A small multi-label audio tagger, trained from scratch.
Data: trained on drum patterns on synthesised drum kits, 38.3 epochs.
Rows from block 3 of a small multi-label audio tagger, named by matrix and row number. Each number is 128 + 32 x the weight over its row's rms, rounded and kept within 0 to 255. All counts start at 0. Numbers have three digits each.
After each channel's rows are labels from the 100 clips, of 14848, where the channel reaches its highest value: "responds to" is what is common among them; "loudest" is the band of the loudest frequency at the time of the peak. Only what is clearly more common there than usual is listed. The data: drum patterns on synthesised drum kits.
# conv: width-5 conv, stride 2 (model.blocks.3.conv.weight, 128x128x5, each kernel summed), inputs 0-63

conv.71:182105111172220116161146106151143110116087129084125128129117097143112094125105081149140147120136124109121099120119167128036123096125130056146136179141108142136200116148099142120157149084109117
responds to: rimshot; shaker; breakbeat
loudest: 1000 to 2000 Hz

conv.13:177160097133119165112113071139124101078133138124121163146090113133125145156098139145111135136164050148134135069110086081104152126175163128104131113096147103105163159107119074122157100131129090
responds to: rimshot
loudest: 1000 to 2000 Hz

conv.10:098130146144108139149172176129102156126130136191146108145105127074152168189128128052126141124092027149139160162140134142106165146155168102137201147171130155143147117194140149183064195157075174
responds to: clap; clipping; text has "clipped"; thin (high-pass)
loudest: 1000 to 2000 Hz

conv.11:172166128119158152096157063214104092116185170157103136122133113118123104127106102109099136028167124139164107137097086148132085144149096190130113120103108126081191094112071132127140095130162122
responds to: rimshot; breakbeat
loudest: 1000 to 2000 Hz

conv.43:096098107184153129171156158137131101101120119130101109133121060145165134158161073139106126073118111154134151202087141114089098145088153016145154101099152122198176145187151199142138155119136168
responds to: rimshot; thin (high-pass)
loudest: 1000 to 2000 Hz

conv.65:144111090126135108137111081093166126154121127111197108104106145141107147099127136148180065097125144159051081089128090157158098165143104139180147125111082071104113175160136159133069141111121077
responds to: clap
loudest: 1000 to 2000 Hz

conv.64:154102128145146106129150112083143162123088116157133145137134088142129131162104129168150155104090072150060076127119103128154170107130076071155109121133188110117100109130152131102052112140133153
responds to: clap; text has "noise"; thin (high-pass)
loudest: 1000 to 2000 Hz

conv.51:141130170143174121173136114172068125143102126134120187182120115151126128099115104107077130119060097108089140156184149145098094092115123131112162096163096150133100116076118140133108165141074130
responds to: clap; mains hum; dembow
loudest: 1000 to 2000 Hz